Weights of a small self-supervised image encoder: batches of 512.
Rows from block 15, named by matrix and row number. Rows with one number belong to one channel. Each number is 128 + 24 x the weight over its row's rms, rounded and kept within 0 to 255. All counts start at 0. After the name is the row's rms in percent of the matrix's.
# convs0: first 3x3 conv (model.blocks.15.convs.0.weight, 192x192x3x3), inputs 65-69, a 3x3 kernel for each
# convs1: second 3x3 conv (model.blocks.15.convs.1.weight, 192x192x3x3, transposed), outputs 65-69, a 3x3 kernel for each
convs0.54 109 [113 116 106 138 166  97 113 147 161  92 108 117 123 100  85 158 128 129 137 171 143 155 126 105 108 161 152 130 151 148 117 153 125 144 117 125 149 157 116 139 148 159 138 155 131]
convs1.54 102 [129 104 145 112  93 118 122 120 112 124 164 150 119 118 106 141 148  83 116 114 136 127 135 153 121 126 128 117 128  93 142 128 109 128 129 169 150  86 121 138  79 147 116 124 146]
convs0.55 099 [118 114 155  66 127 148 107  92 160 124 148 168 128 127 110 139 143  81 126 111 122 120 127 100 120  99 157  91 154 146  76 117 161 114 117 135 101 148 172 111 111 176 120 118 168]
convs1.55 105 [110 133 121 127 145 152 118 125 168 191 135 135 152 135 136 110 171 109 116 155 126 200 106 132 193 168 106 128  98 140 106 134 126 109 105 128 150 136 110 134 148 107 121  92 115]
convs0.56 091 [106 126 128 101 128 116 134 133 155 131 104 115 124 111 126 120 119  96  70  90 146 130 115  96 129 114 118 136 125 111 123 128 116 120 150 146 126  75 135  88 121 121 131 139 138]
convs1.56 092 [107  96 130  92 121 114 120 105 148 150 140 152 133 108 132  83 132 151 172 134 146 156 133 133 114 129 137 133 164 127 125 126 134 127 131 136 103  95 174 100 191 149 112 132 136]
convs0.57 094 [101 104 160 119 112 130  94 117 129 155 128 131  98 139 121 108  97 172 129 133 125  73  94  97 101 130 130  93 111 135 130 140 111 170 177 136 136 121 130  93 127 120 121 141 177]
convs1.57 096 [131 148 132 133 122 131 136 123 137 135  60 104 150 125 143 130 152 143 108 106 122  89 133 139 142 135 118 140 156 148 169 104 138 148 127 117 108 210 143 114 128 168 141 126 126]
convs0.58 098 [131 159 127 117 170 132  93 163 133  93 113 153 160 166 173 133 136 124 104 131 141  81 125  90 111 137 164 133 121 139 173 167 136 105 159 119 103  95  95 136 132 101 135 119 126]
convs1.58 099 [119 137 147 141 110 142 133 143 166 109 158 130 159 155 154 158 136 143 123 163 137 128 145 135 140 125 108  92 122 144  99 130 139 146 119 137 147 139 135 175 132  93 167 139 101]
convs0.59 096 [124 171 131 127 136 175 141 149 100 163 152 136 150 108  66 125 104 111 146  89 143 134  91 129 111 134 162 155 115 147 158 133 169 123 106 138 111 117 114  97 137 111 147  91 125]
convs1.59 093 [116 143 153 135  95 137 150 126 145 117 138  95 146 146 122 146 115  96 101 133 136 141 155 135 136 129 137  72  70 133 136  93 131 111 178 149 126 142 110 158 105 110 148 127 123]
convs0.60 105 [120  88 110  94 103 109  83 138 152 140 124 108 112 130 135 154 135  82 129 118 139 114 138 127 113 126 104 134 122 130 119 136 148  99 124 115 108 123 125  92 135  99 146 135 135]
convs1.60 101 [132 128 134 102 103 159 133 117 116 107 132 126 134 149 142 128 143 175 135 119 128 103 127 146 135 150 127 156 101  37 148  46  46 145  79 155 113 114 129 142 154 132 172 133 113]
convs0.61 094 [150 148 164 118 114 120 134 165 118 107 117 148 147 154 162  55 133 150 128 132 132 148 136 131  78 114 119 129  87 158  98 118 122 142 132  97 134 162 117 134 106 119 125 193 131]
convs1.61 105 [133 109 156 123 172 109 115 123 140 128  95  96 174 150 113 155  86 122 131 151 148 145 122 120 147 105 128 119 118 151 136 104 120 138 162 132 114 104 132  98 163 125 144 135 138]
convs0.62 118 [169 109  93 107 108 121  90 162 142 149 105 115 121 133 150 137 173 125 119 160 145 138  92 155 149  82 157 129 133 119 112 153 142 142 154 135 147  71 151 146 128 161 133 186 117]
convs1.62 105 [162 119 116 139 177 149 136 145 164 120 145 127 130 110 107 121 115 112 108 111 130  86  87  60  59  92 144 122 135 113 146 158 135 135 133 126 132  69 113 106 130 159 124 160 124]
convs0.63 100 [127 161 103 135 121 169  58 132 122 166 112 175 143 134 117  81 142  92 127 118 133 140 159  97 110 115 123 142 170 133 155 147 155 120 141 161 139 109 120 151 158 116 146 179 143]
convs1.63 097 [109 111  94 159 145 138 154 121 128 130 155 143 127 162 152 167 113 123 105 142 150 168  87 132 121 108 146 144 143 123 192 149 125 144 146 120 129  90 166 118 137 104 156 145 107]
convs0.64 104 [144 131 140 109 136 131 120 121 132 123 123 127 116 177 151  71 111 144  71 109 109 115 163 154 132 136 116 115 143 118 128 111 119 173 131 138 123 144 163 105 125 143 175 161 143]
convs1.64 100 [119 142 115 143 141 121 142  98 121 126 131 112 107  79 113 126 107 107 131 113 163 135 143 232 130 140 150  98 132 146 163 156 102 139 113 112 128 147 143 118 133 122 152 148 100]
convs0.65 103 [133 108 138  79 141 158 133 124 134 161 149  99 126  99 110 139 101 132 101 147 109 149 116 103 121 113  82 147  89 115 130 129 145 142 105 144 146 168 130 179 116 104 130 103 102]
convs1.65 105 [103 118  87 113 122 126 137 131 147 109 135 129 145 169 152 120 155 154 131 130 121 135 163 150 192 155 210  96 140 137 117 103 106 135 131  81 112 136  99 156 111 146  79 102 161]
convs0.66 094 [125  97 140 124  72 155 189 128 155 165 115 129 134 115 133 133 134 110 139 103 117 133  94 158 125 178 107 124 129 102 142 149 127 130 149 139 113 130 126 160 118 157 118 131 109]
convs1.66 106 [112 110 128 115 142 118 130 131 176 111 151 130 121 123 116 126 119 130 152 101 134 133 151 125 132 155 103 110 146  94 114  85 123 115 131 116 156 139 157  79 152  83 187  96 153]
convs0.67 099 [120 168 149 104 106 128 149 179 137 124 111 112 110 109  89  98 125 142 161 184 186 138 147 132 126 141 128 123 133 149  99 115 107 104 106 115 111  95  97 126 100 116 178 148 143]
convs1.67 095 [ 88 103 124 124  99  64 169 164 143 144 168 116  74 145 135 142 182 131 114 121 166 115 128 120  97 123 106 147  80 119 119  83 113 127 134 135  72  95 114 139 152 121 117 112 128]
convs0.68 099 [115  94 134  97 172 145 139  89 116 129 163 136 117 138 128 108 126 125 163 137 149 109 111 143 132 115 125 156 108 116  59 110 100 155 158 116 105 136 126 124 126 150 137  99 160]
convs1.68 098 [102 185 132 136 120 117 105 118 132 109 136 118 134 112 145 141 114 111 121 114 130 138 132 124 131 115 101 105 150 100 102 102 137 128 157 129 121 164 131 118  80 131 168  95 128]
convs0.69 090 [139  98 102 168 104 145 108  94  83 118 151 150 106 183 171 152 152  82  97 101 153 121 137 165 149 118 134  72 120 150  93 143 141  81 129 125 120 109 114  93  88 114  57  99 159]
convs1.69 102 [121 168 141 159 188 163 152 161 129 130  84 106 112  50  75 117  87  61 118 138 133 127 164 134 129 122 122 114 113 108 102 119 107 101 115 137 130 106 163 107  84 121 130  94 111]
convs0.70 103 [ 84 123 103 132 113 185 141 132 100 123 123 138 152 154 142 129 108 148 119 167 149 168 142  95  90  97 109 111  98 106 116 134 111 151 182 162 110  90 188 142 161 102 146 144 133]
convs1.70 097 [ 68 171 140 128 127 178 102 125  84 142 110 122 148 188 138 144 132 121  81 160 147 130 177 121 117 134 142 112 113 132  96 164 125 125 123 141 121 137 123 109 153 152 111 179 132]
convs0.71 096 [131 122 129  75 147  88  95 124 154 154 146 109 102 108 112 138 105 112 126 146  77 113 109 117 124 151 109 102 116 127 127 137  99 145 112 133 110  96 155  92 125 153 130  80  94]
convs1.71 094 [ 96 156 143 141  94 150 124 167 118 122  74 118  78 143 108 128 150 119 129 116 126 134 152 125 143  92  86 138  96 101 138  80 107 131 133 113 106 164 147 118 141 150 138 132 141]
convs0.72 099 [124 104 145 172 124 175 146 126 122 129 135 120 127 112 122 118 104 127  92 172 148 109 116 147 135 139 136 131 120 127 124 168 155 121  84  84 132 145 110 121  99 120 135 107  87]
convs1.72 096 [ 91 134 117  93 111 113 138 145 116 111 121 142 127 122 111 144  84  91 117 123 134 108 152  91 123  93 167 102  97  46 159 140 102 142 163 103 140  99 122 135  93 122 130 106 147]
convs0.73 106 [123  98 117 106 146  94 133 119 120 146 118 170 142  96 113 126 132  98 155 166 169 125 142 169  63 115 124 125 115 144 112 123 125 124  96  86  78 130 124 145  65 145 123 135 110]
convs1.73 100 [159 152 147 119 142 182 119 135 172 133 150 131 149  98 131 171 136 148 140 115 116  88 165 177 124 141 126 128 222 115 117 189 149 115 149 138  95 148 121 119 190 104 119 134 158]
convs0.74 091 [148 143 117 151 146  86 121 147 149 152 134 150 140 170 143 157 176 158 187 169 146 222 211 173 159 161 149 128 112 134 136 145 123 127  78 139 105 155 146 131 122 130 121 141 193]
convs1.74 095 [120 161 129 114 126 124 153 126 129 150 107 125 119 110 148 105  96 134 146 102 123  68  29  99 113 172 123 146 107 141 143 136 115 130  91 126 107 115 134 125 119 119 158 138  95]
convs0.75 089 [149 181 174 121 130 125 126  78 126 113 137 132 120 138  95 130 102 129 120 121  75 135 113 128 148 127 133 145 116 128 106 115 114 168 117 118 131 156 155 148 114 136 127 127 135]
convs1.75 105 [130 117 105 128 107 118 125 121 123 118 109 116 119 132 126 141 123 136 124 139 149 160 165 149 140 133 146 156 150 101 159 172 127 113 160 150 109 121 131 147 116 139 129 122 116]
convs0.76 110 [163 149 140  99 114 153 116 133 143  82 150 174 100 208 241 151  84 104 153 156 181 103  74 143 145 138 117 112 124 138 111 129 129 121 112 142 123 110 134  99 118  43 106 128  97]
convs1.76 104 [118 154 125 101  96 154 126 120 143 141 125 149 132 142  72 169  68  84 110 134 114 143 127 105  71 118 123 122 135 129 111 127 125 115 146 111 116 133 167 132  82 154 130 102 147]
convs0.77 099 [102 163 147 126 198 103 120 143 101 133 140  78 133 133  82 160  98  97 125 124 129 139  79 142 107 142 135 117 185 116  93 146 123 119 140 184 110 156 101 132 132  93 146 165  73]
convs1.77 102 [132 156 116 128 168  94 146  94 127 190 151 142 176 130 144 125 117 124 176 109  99 131 181 118 139 135 129 125 133 123 120 163 147 126 115 127  97 123 104  81 165 118 100 105 110]
convs0.78 106 [ 86 123 132 130 101 100 134 142 145 144  81 128 119 139  72 120 148 114 131 144  99 114 151 141 124  92 131 179  98 138 160 130 105 137 141 128 164 122 124 108 149 109 140 176 108]
convs1.78 101 [124 136 101 154 133 104 143 133 136 123 129 146 152 146 125 157  93 103  86 112 117 150 114 146 127 112 153 159  95 139  97 127 117 146 114 141 139 115 144 129  84 150 130 143  99]
convs0.79 107 [145 161 154 116 135 161 107 122 152 115 122 127 132 153 151 148 128  94 131 132 141 132  86 137 136 100 137  94 129 126 118 118 113 135 168 128 112 104 144 137 131 111 137 175 120]
convs1.79 112 [118 119 154  99 120 132 125  98 142 139 115 162 127 175 115 129 133 118 133 138 106  82 106 149 118 128 126 128 126 162 121 156 143 115 131 141 109  91 164 140 112 153 125 154 150]
convs0.80 102 [105 115  74 127 120 145  98  82  65 153 113 107 113 155 131 144 142 109  96 101 122 112 111 141 121 108 115 151  99 161 143 139  93 159 139 114 141 131 117  97 185 171 104 123 129]
convs1.80 101 [131 124 125 128 101 136  63  92  95 128  98 144 129 120 123  96 101 177 153 140 119 125 147 149 131 141 143 174 150  98 133 133 126 116 188 141 135 101 145 125  93 127 128 130 105]
convs0.81 098 [106 108  92 101 149 100 120 147 161 139 123 127 144 137  90  96 173 173 149 124 131 149 194 155 127 164 154 151  97 111 124 140 150 114  69  97 142 170 111 135 132 138 167 122 135]
convs1.81 102 [ 49 142 126  98 164 154 146 173 114 121 132  96 112 127 126 121 126 120 145  99 146  99 128 128 150 174 132 122 173 142  95 129 150 135 129 109 101 110 132 124 143 152 148 129 115]
convs0.82 099 [123  94 109 164  90 123 121 107 135 119 117 133 113  84 101 107 135 135 143 115 138 100  84  60 139  90 134 140 102 126 128 188 160 176 139 119 106 123 100 101 139 152 128 163 131]
convs1.82 105 [150 152 104 100  83 145  99 101 134 135 160 118 158 109 117 133 113 141  99 164 115 145 121 138 141 116 146 145 136 125 148 137 135 152 139 136 151  96 140  99 171 146 106 127 134]
convs0.83 106 [125 110  98 141 156 120 110 122 106 158  97 143 137 112 202 130 133 127 109 124  87 138 136 166 134 114 124 121 115 101 143 169 125 112 161 159 135 108 148 163 101  81 137  97 148]
convs1.83 106 [117 118 125  98 174 127 103 122 116 102 120 161 154 143 119 137 103  98 148 146 100 118 113 122 147 150 170 130 172  93 132 132 153  66 140 161 152 133 148 137 145 124 115 123  91]
convs0.84 104 [115 132 109 131 124 152 124 148 138 103  99 141 102  71 118 119  73  58 154 146 139 175 146  79 132 161  99 126 101 132 101 109 127 111 124 138  99 103 149 182 110  99 131 152 114]
convs1.84 109 [117 100 117 169 126 139  96 120 126 104 119 142 160  99 133 116 115 113 149 115  89 127  97 122 122 102 126 141 118 146 202 129 126 170 158 147 141 128 127 133 112 132 138 153 102]
convs0.85 103 [ 85 126 112 112 122 105 125 129 132 104 135 162 132 112  65 138 118  99 126 108 162 138 148 136  94 121 155 127 124 109 131 153 122 112 193 169 122 163 117 167 146 164 120 175 140]
convs1.85 100 [147 156 185 174 167 133 156 139 130  74  69  97 117 164 136 135 141 133 110 109 115 189 117 157 102 139 147 160 171 126 157 191 140 152 125 120 129  57 120 105  81  97 131 126 126]
convs0.86 081 [126 139 127 117 152  83 172 173 178 149 135 162 156 117 138 124 113 136  90 153 133 150 115 139 108 135 115 113 133 141 140 132 118 113 104 116 120 120 157 132 117 159 126 150 120]
convs1.86 089 [117 121  97 122 120 137 139 111 151 121 106 148 116 128 119 129 124 140 119 143 128 121 127 129 148 137 116 119 128 157 134 116 124 135 118 118 163 112 131 144 177 146 139 133 149]
convs0.87 099 [143 127 158  69 107 119 125  75 118 122 123 133 113 199 133 147 143 143  80 123 128  39  58 108 103 168 147 123 134 127 124 164 130 132 157 161 109 113 108 106 131 120 123 129 155]
convs1.87 095 [144 134 115 146 132 146 116 116 114 124 113  77  85 139 101 120  89 128 110 101 129 124  88  93 175  75 118  96 125 189  97 131 172 133 129 103 149 125 124 126 154 131 118 120 168]
convs0.88 100 [170 165 131 151  83 102 131 113 141 123 138 135 165 161 104 130 127 104 120 124 103 123 127 101 136 119 145 127 114 143 130 116 151  97 106 128 149 134 143 126 146 116 129 117 127]
convs1.88 102 [163 114 121 134 147 118 129 144 115 146 134 150 108 119 172 151 154 130 119 177 127 125  96 114 157 116 122 128  92  99 144 114 113 142 156 114 134 170 155 123  92 117 106 110 111]
convs0.89 084 [ 66  52 134 117 139 130 112 101 107 147 168 142 123 109 123 104 124 110 121 108 108 113 118 113 155 142 125 137  98 147 178 126 147 107 102 108 146 120 137 166 125 147 107 112 118]
convs1.89 101 [130 124 122 129 133 138 124  99 128 100 126 106 128 123 133 144 124 152 146 164 122 144 140 160 135 134 146 139 153 146 142 157 140 133 137 127 107 137 142 148 144 122 143 144 132]
convs0.90 101 [110 136 133 161 129  97 132 145 109 151 102 129 102 120 106 141 102 104 134 155 165  79 128 108 119  84 130 108 146 129 138 128 140 118 112 100 114 110 133 108  92 158 126 111 103]
convs1.90 101 [119  79 159  82  84 112 147 106 117 128  96 101 109 104 153 112 104 120 149 152 110 102 100 145 121 140 130  98  82 125 117 150 105 139 106 140 163 105 115 126 170 135 125 153 127]
convs0.91 102 [ 98  76  86 176 126 152 113 115 106 108 108 175 141  51  31 141 144  44 118 105 142 108 155 145 160 103 115 161 133 109 118 165 127 116 116 159 163 111 140 148 149  93  73 189 156]
convs1.91 103 [150 120  91 128 149 161 112 102 134 170  94 155 163 146 127 152 138  57 129 118 113 131 144 156 109 130  48 111 141 119 131 132 128 111 161 145 129 120 115 199 128 119 123 131  93]
convs0.92 091 [108  92 137 101 123  84 190 122 106 121 125 111 118 163 143 126  79 105 124 118 121 149 128 149 121 103 148 110 129 106 131 149 118 105 118 110 144 141 134  92 116 118  96 156 165]
convs1.92 094 [103 123 107 152 150 151 140 165 113 128 106 125 163 139 145 103 128 129 110 115 135 143 131 124 131 133 118 102 150 124 135 119 119 129 121 134 136 111 135 139 127 136 123 104 121]
convs0.93 093 [155 136 109 156 105 134 106 131 185 135 154 104 146 149 104 121 127 121 134 121 157 134 141 133 129 162 137 160 170 116 102 104  88 158 160 146 115 145 119 123 127 119 156 136 126]
convs1.93 099 [123 147 116 106 144 144 123 125 107 132 149 136 101 162 136 108 162 127 140  68 141 131 109 141 141 121 119 144 162 165 146 124 173 118  99  70 156 140 114 114 108 117 115 148 143]
convs0.94 093 [169 158 120 100 135 146 113 100 115 125 142 103 124  89  85 134 121 125 139 126 148  67 155 140 138  86 125 153 128 138 136  94 140  83 120 139 155 128 126  98 139 137 101 160 138]
convs1.94 096 [137 153 144 109 143 156 173 103 116  82 119 143 125  55 149  81 101 115 137 129  87 160 147 154 158 122 109 130 179 128 134 143 136 121 134 133 143 102 160 107  76 108 147 159 127]
convs0.95 096 [ 91 158 119  84 154 165 126 145  73 134 135 109 131 120  99 128 105  83  86 181 137 151 169 103 114  60  86 157 111 136 145 151 136 140 120 127 137 110  98 173 154 139 155 166 122]
convs1.95 092 [158 113 149 112 113 137 103 149 150 106 153 128 183 196 144 126 119 124 161 177 139 190 137 171  88 160 122 137 104 130 123 123 116 126 139 151 119  51  79 148 116 100 144 100  96]
convs0.96 107 [132 106 197 114  91 134 116 124 153 170 126 132 122 104  96 147 109 111 115 138 136  75 179 185 125 114 156 129 139 123 163 142 158 128 136 140 141 158 104 137 107 147 107 117 133]
convs1.96 099 [120 143 101 133 174 147 143 141 135 130  80 142 126  85  90 108 126 184  93 110 105 122  76 136 145 166  93 130 106 133 110 118 125 129 137  99 126  80 159  92 103 161 139 122 112]
convs0.97 090 [116  89  91 145 169  80 172 115 110 124 129  90 131 142 140 154 134 130  78 144 140 119 118 121  94 137  76 151 145 136 145 123 129 172 147  68 134 126 131 147 157 156 134 140 139]
convs1.97 089 [142 156 117 115 130 126 124 140 135  81 137 135 106 119 122  95 107 102 133 157 180 114 158 123 107 132 125 124 177 165  80 134 157 121  75  77 125 147 125 159 151 124 126 151 140]
convs0.98 099 [141  85 123 160 164 145 121 151 124 128 124 111 138 147  88 162 105 116 177 120 174 143 107 126 120 166 124 135  84 127 124 135 134 169 150 143 147 159 147  89  86  93 135 137 125]
convs1.98 101 [122 133  98 131  90 123 123 108 108 126 158 159 148 132 100 151 139 132 138 114 129 119 153  99 112 133 104 117 106 150 139 100 146 143 150 167 127 136  92 199 103 157 118 144 145]
convs0.99 089 [111 134  97 142 142  74 157 143 135 142 128 112 154 193 163 143 170 143 144 120  88 147  55  52 136 126  87 145 117 117 134 134 118 132 160  87 148 149 125 113 133 171 116 108 142]
convs1.99 093 [106 128 154 141 139 128 142 175 139 107 132 112 130 167 174 108 122 116 185 140  69 176 186 133 196 131 145 153 137 148 142 130 148 106 114 159 121  88 123 111 110  94 127 136  94]
convs0.100 106 [137 104 116 106 154 168 107 170 126 158 118 111 193 186  95 135  84 128 142 142 161 131 149 119 125 164 138 104 154 122 108 152 128 129 186 161 104 105 135 121 145 105 102 108 132]
convs1.100 106 [162 130 122 161  85 106 149  91 101 150 144 161 139 176 201 152 119 186 141 100 123 146 150 116  98 111 101 138 130 118 114 100 105 130 109 134 135 123 108 120  94 132 107 133 123]
convs0.101 103 [158 111 149  90 129 132 111 138 142 104 131 183 144 214 153 146  93 112 161 126 140 110  93 122 127 144 147  98 131 157 136 130 113 131 143 119  90  95 133  95 140 139 126 103 124]
convs1.101 101 [150 151 130 118 140 137 139 131 123 142  77 137 120 172 131 204 100 130 109 141 131 120 116 124 116 120 109 142 146 144 175 136 124 116 136 117 152 144 130 104 152 132  75 135 143]
convs0.102 092 [121 147 107  79 143  90 116 134 103 102  79 136  76 112 117 125 132 137 116 138 127 137 109 120 107 115 131 167 148 127 128 139 121  69  65  97 128 122 132 146 108 138 120 125  98]
convs1.102 099 [151 145 152 126 165 160 161 169 176 123 127 104 112 132 152 113 112 150 123 150 154 125 109 102 112 113  82 132 140 167 143 142 116 136 101 110 165 109 144 125 110 162 106 117 115]
convs0.103 092 [131 117 146 124 150 132 133 169 150 178 142 132 155 127 144 134 137 164 142 184 156 172 153 116 154 136 121 125 121 145 124 128 134 123 110 160 120 123 150 147 145  98 129 152 107]
convs1.103 096 [124 116 135 133 112 148 100 114  98 126 117 121 108  71 105  82  79 169 144 149 112 155 118 104 128 132 137 170 156 136 146 108 120  72 128 115 125  78 107 144 121 106  94 107 132]
convs0.104 098 [139 158 125 153 165 144 125 176 129 165 143 158 140 170 107 174  92 133 122 159  80 136 130 100 118 168 144 132 113 114 130 106  92 102 137 101 138 121 166 184 139 148 149 127  90]
convs1.104 099 [126  83 131 128 139 143  95 133  82 146 131 158 153 165  69 129 123 125 130 120 134 159 144 124 162 135 136 121  95 119 119 141 133 131 164 141 134 114 140 132 144 145 134 118 123]
convs0.105 097 [126 133 132 151 115 139 105 137  72  82 193 179 113 114 120 123 100 120 126 122 159 117 180 154 119 171  98 135 102 106 155 160 117 129 129 107 122 142 129 128 178 101 105 105 129]
convs1.105 094 [134 146 145 142 145 121 143 118 175 164 140 124 101 123 137  68 143 114 138 110 162 121 132 168 141 102  96  95 124 101 126 165 121 153 139 124 111 162  79 111  99 114  69  85 134]
convs0.106 101 [142 132 147 141 119 116 117 124 147 142 116 143 150 144 151 127 133 149  58 139  80 111 109  97 138 119 135 114 135 119 125 131 121 126 119 101 102 129 106 129 128 134 136 147 129]
convs1.106 096 [102 136 142 100  79  87 112 132 116 141 146 125 115 134 132 167  97 148 120 180 115 170 158 162 141 197 196 126 163 130 119 141 136 109 129 106  82 148  86 111 136 110 162 118 103]
convs0.107 109 [149 144  80 112 147 147 108 121 121 115 141 116 116 126 142 153 103 147 173  91 129 169 134 109 122 137 117 105 153 116 165 106 144 103 133 132 151 113  89 139 155  96 148  85 115]
convs1.107 111 [113 123 134 153 129 108 130 138 118 129 144 169 104 164 135 133 127  92 100 117 186 133 171 146 127 158 126 120 151 121 104 130 118 134 103 118 143 144 130 156 201  87 144 156 144]
convs0.108 113 [153 130 115 147 124  88  99 151 106 127 138 159 117 123 104 135 127 123 121 112 138 134 166 128 102 139  89 137 118 118 125 150 140 125 149 120 131 186 149 138 108 115 160 101 132]
convs1.108 112 [112 122 123 137 145 138 114 178 146 110 101 149 144 103 108 136  90 149 145 117  93 122 170 157 110 179 127 138 144  78 147 137 109 101 120 136 141 140  91 120 116 117 104 107 117]
convs0.109 097 [169 154 119 125 177 157 155 116 111  99 102 116  84 132 119 147 100 172 131 168 127  86  98 125 127  87 126 142 132 139 130 145 135 121 103 112 144 103 148 143 143 166 112 146 127]
convs1.109 094 [118 148 117 146  91 132 124 161 121 141 124 106 140 132 156 112 108 112 151 142 106 128 130 171 121 132  89 109 122 142 165 105 101 143  88 126 108 112 136 131 142 119 133 146 119]
convs0.110 102 [138 122  81 142 151 155 115 127 159 128 117 101  98 119 128 135 163 111 142 128 138 142 126 144 115 133 126 106 114 134 155 146  68 101 167 156 140 145 113  83 144 102 146 124 125]
convs1.110 101 [121 143 144 100 165 119  90 138 113 120  98 163 139 157 114  88 135 127 132 143 117 105 108 139 123 143 139 170 202 126 144 126 126 107 101 133 137 128 155 160 131 136 160 103 151]
convs0.111 102 [128 105 137 132 159 151 114 166 123 137 115 160 125  98 105 137  94  81 123 170 121 143 120  96  90 121 120 149 138 130 159 163 131 173 133  94 114  91 106 113 118 122 109 150 125]
convs1.111 100 [154 125 122 114 114  96 107 158 135 112 156  90 128 140 142 171 167 102 165 101 137 102 177 169 185 120 121 124 130 148 132 102 126 130  92  98 146 138 130 132 150 138 115  77 120]
convs0.112 091 [135 128 151 140 179 105 121 149 133 133 110 170  95 137 119 130 115  99 143 139 155 112 119 137 138 128 129 138 106 153 114 184 122 152 173 138 119 119 124  99 124 122 144 148 138]
convs1.112 096 [109 147 131 123 129 120 109 144 129 140 113 188 157 168 135 168 137 111 117 144 116 151 148 135 146 130 121 142 189 144 145 142 170 140 153 121 126 108 118 127 130 126 145 142 148]
convs0.113 106 [117 159 112  94 168 133 123 121 137 117 151 151 137 154 180 142 132 126 121 168 138  99 129 155 160 161 103 145 147 124 127 127 108 101 142 183 105 139 143 121 165  76  91 103 147]
convs1.113 099 [136 144 118 120 104  98 105 107 166 164 135 141 140 160 126 164 127 178 140  95 114 109 133 119 122  55 141 135 182 111 120 184 124 142 111 127  93  96 160 122 148 133 144 129 142]
convs0.114 100 [157 129 122 131 123 118 105 117 146 134 143 155 135  65 166 145  93 118 120 111 131 111 119 127 132  94 123 123 144 137 125 129 133 154 120 108 122 126 129 160 164  95 101 104 144]
convs1.114 101 [149 156 144 136 126 134 105 105 128 133 113 107  90  99 166 113 155 139 115 140 154 134 110 133 104 164 135 143  99 122 127 134  96 131 112 168 111 176 141 113  77 123 157 116 132]
convs0.115 109 [128 129 153 167 138 128 156 158 107 140 143 156  97  89 114  78 149 105 142  90 164 113 136 123 146 144 163 129 113 117 122 140 134 107  84 146 139 142 124 133 131 113 119 114 113]
convs1.115 113 [128 123  89 115 132 134  99 124 117 138 103 136 136 128 139 148  97 161 126 160 102 159  89 141  80 139 128 134 127 116 119 139 116 137 125 124 119 126 158 128 147 144 126 158 151]
convs0.116 097 [139 154 116  79  60  81 164 107 129  85  80 109 113 130 107 139 152 124 153  98 115 129 159 148 139 130 110 116 115 138 106 146 124 124 138 100 118 113  88 128 143 117 165 148 102]
convs1.116 096 [142 139 129 152 110 145 105 119 170 129 186  94 125 169 140 124  93 150 126 145 115 122 132 102 132 149 107 143 151 153 165  86 188 157 134 139 155 114 119 120  69 110 126 147 151]
convs0.117 095 [139 137 124 130 152 143 155 103  85 126 113 162 161 142 145 150 120 148  95 135 144 141 142 119 164 108 136 102 178 155 149 117 141 189 127 187 129 142 120 150 179 139 144 133 113]
convs1.117 096 [149 147 134 152 107 142 118  85 160 140 141 160 171 125 187 146  83 120 109 142 145 185 117 110 108 157 160 143  85  81 141  98 107 164 107 114 129 165 139 161 105 122 126 132  85]
convs0.118 102 [122 103 140 123 152 161 102 120 133 150 116 122 139  98 140  81 128 115 145 141 121 105  93 107 152 145 134 109 117 129 121 158 124 140 130 105 143  87 112 141 139 149 111 106 125]
convs1.118 102 [127 122 154 123 141 128 116 136 135  90 124 132 169  82 130 120 118  85 120 141 142 113 180 144 162 141 127 178 151 121 117 128 159  94 191 133 148 117 134 112 166 103 122 116  78]
convs0.119 100 [ 98  95 138 124  98 129  94 113 115 135  83  68 137  93 120 153 146 106 153 145 111 145 137 115 151 104 139 103  96  89 128 122 132 135 137 121 131  93 116 136 103 128 105 132 133]
convs1.119 100 [149 145 117 135 137 108 109 141 174 133 136 135 167 186 189 113 161  84 115 130 106 158  96 139 164 119 138 113  87 149 127 155 169 125 188 151 135  86 134  85  99 129 108 146 153]
convs0.120 109 [146 118 155 110 110 142 168 130 119 107 123 126 138 104 136 115 132 137 135  96 112 124  98 119 149 130 103 130 107 157  34   0  67 133  27  81 144 143 147 140 173 151 147 128 132]
convs1.120 109 [106  97  79 113 165 103 125 114 114 123 118  96  88 144 175 140 126 124 149 112 139 109 154 104 143 143 117  86  86 146 129  62  85 112  89  93 109 130 126 143  96 151 116 132 144]
convs0.121 104 [120 124 109 102 101 123 117 149 124  92 131 163 139 164  54 128 102 120 144 148 137 198 167 127 126 123 146 140  48 110 142 157 116 144 112 152 158 143 126 144 148  83 103 118 129]
convs1.121 106 [ 97 121 122 143 135 151 144 102 126 138 118 129 147 119 106 149 122 151 137 151  91 123  76 112  85 113  99 134 171 130 114 166 141 128 182 116 115 157 171 126 144 128 145 123 149]
convs0.122 097 [ 86 104 150 130 132 117 183 115 109 102 127 129 153 148  96 133  92  91  77 156 165 129 185 136 146 105 122 163 137 122 117 132 125 136 145 149 157 134 162 150 147 133 132 120 110]
convs1.122 096 [130 136  96  88 157 115 158 124 125 123 158 126 133 137 103 144 130 124 134 127 147 135 115 110 115 123 133 132 132  94 108 147 134 117 141 164  77  98  92 142 148 169 133 151 160]
convs0.123 103 [117 146 135 121 129 170 120 119 133 141 146 123 151 154 156 122 144 129 111 130 127 126 147 136 136  97 127 112 163 146  94 134 122 153 103 111 160 109 147  98 128  77 130  83 155]
convs1.123 103 [157 129 124 115 145 127 123 115 120 122 149 184 137 128 118 131 125 110 100 124 116 121 132 158 119 131  86 131 120 122 137 166 150 117 148 120 102 133 111 169 135 115 146 128 163]
convs0.124 097 [ 67 119 149 138 128 110 132 166  88 131 107 146 169 131 140 126 139 107 131 127 104 126 153 153 127 118 148 102 148 122 118 150  85 170 183 128 129 140 130  91 156 131 106  96 111]
convs1.124 100 [135 120 134 147 152 155 135 148 144  78 127 133 132 125 118 127 122 156 123 132 155 104 122 164 149 119 108 129  98 120 130 122 123 115  98 119 103 152 125 133 120 153 148 138 114]
convs0.125 098 [129 120 163 108 138 106 100 142 110 153 112  94 128 111 132  90 175 169 123 129 103 128 112 122 126 118 134 130 122 142  94 137 121 118 141  86 101 111 149 121  92 170 120 134 130]
convs1.125 101 [128 124 142 131 162 138 114 131 117 129 150 108  93 120 150 136 121  89 119 148 150 123 130 146 126 146 108 125 156 132 138 119 160 132 101 143  88 133 133 146 120 111 100 115 148]
convs0.126 091 [122  53 178 146 109 151 160 146 158 122 109 111 150 117  66 102  93  82 107 125 102 113 111 108 126 139 114 138 159 129 121 105 156 143 164 142 131 126 159 107 133  87 105 120 133]
convs1.126 102 [111 121 147 124 124 121 121 124 118  89 105  82  86 130 133 147 101 152 129 107 114 136 149 143 163 131 123 119 130 138 127 131 137 131  90 124 127 135 129 145 145 122 145 160 141]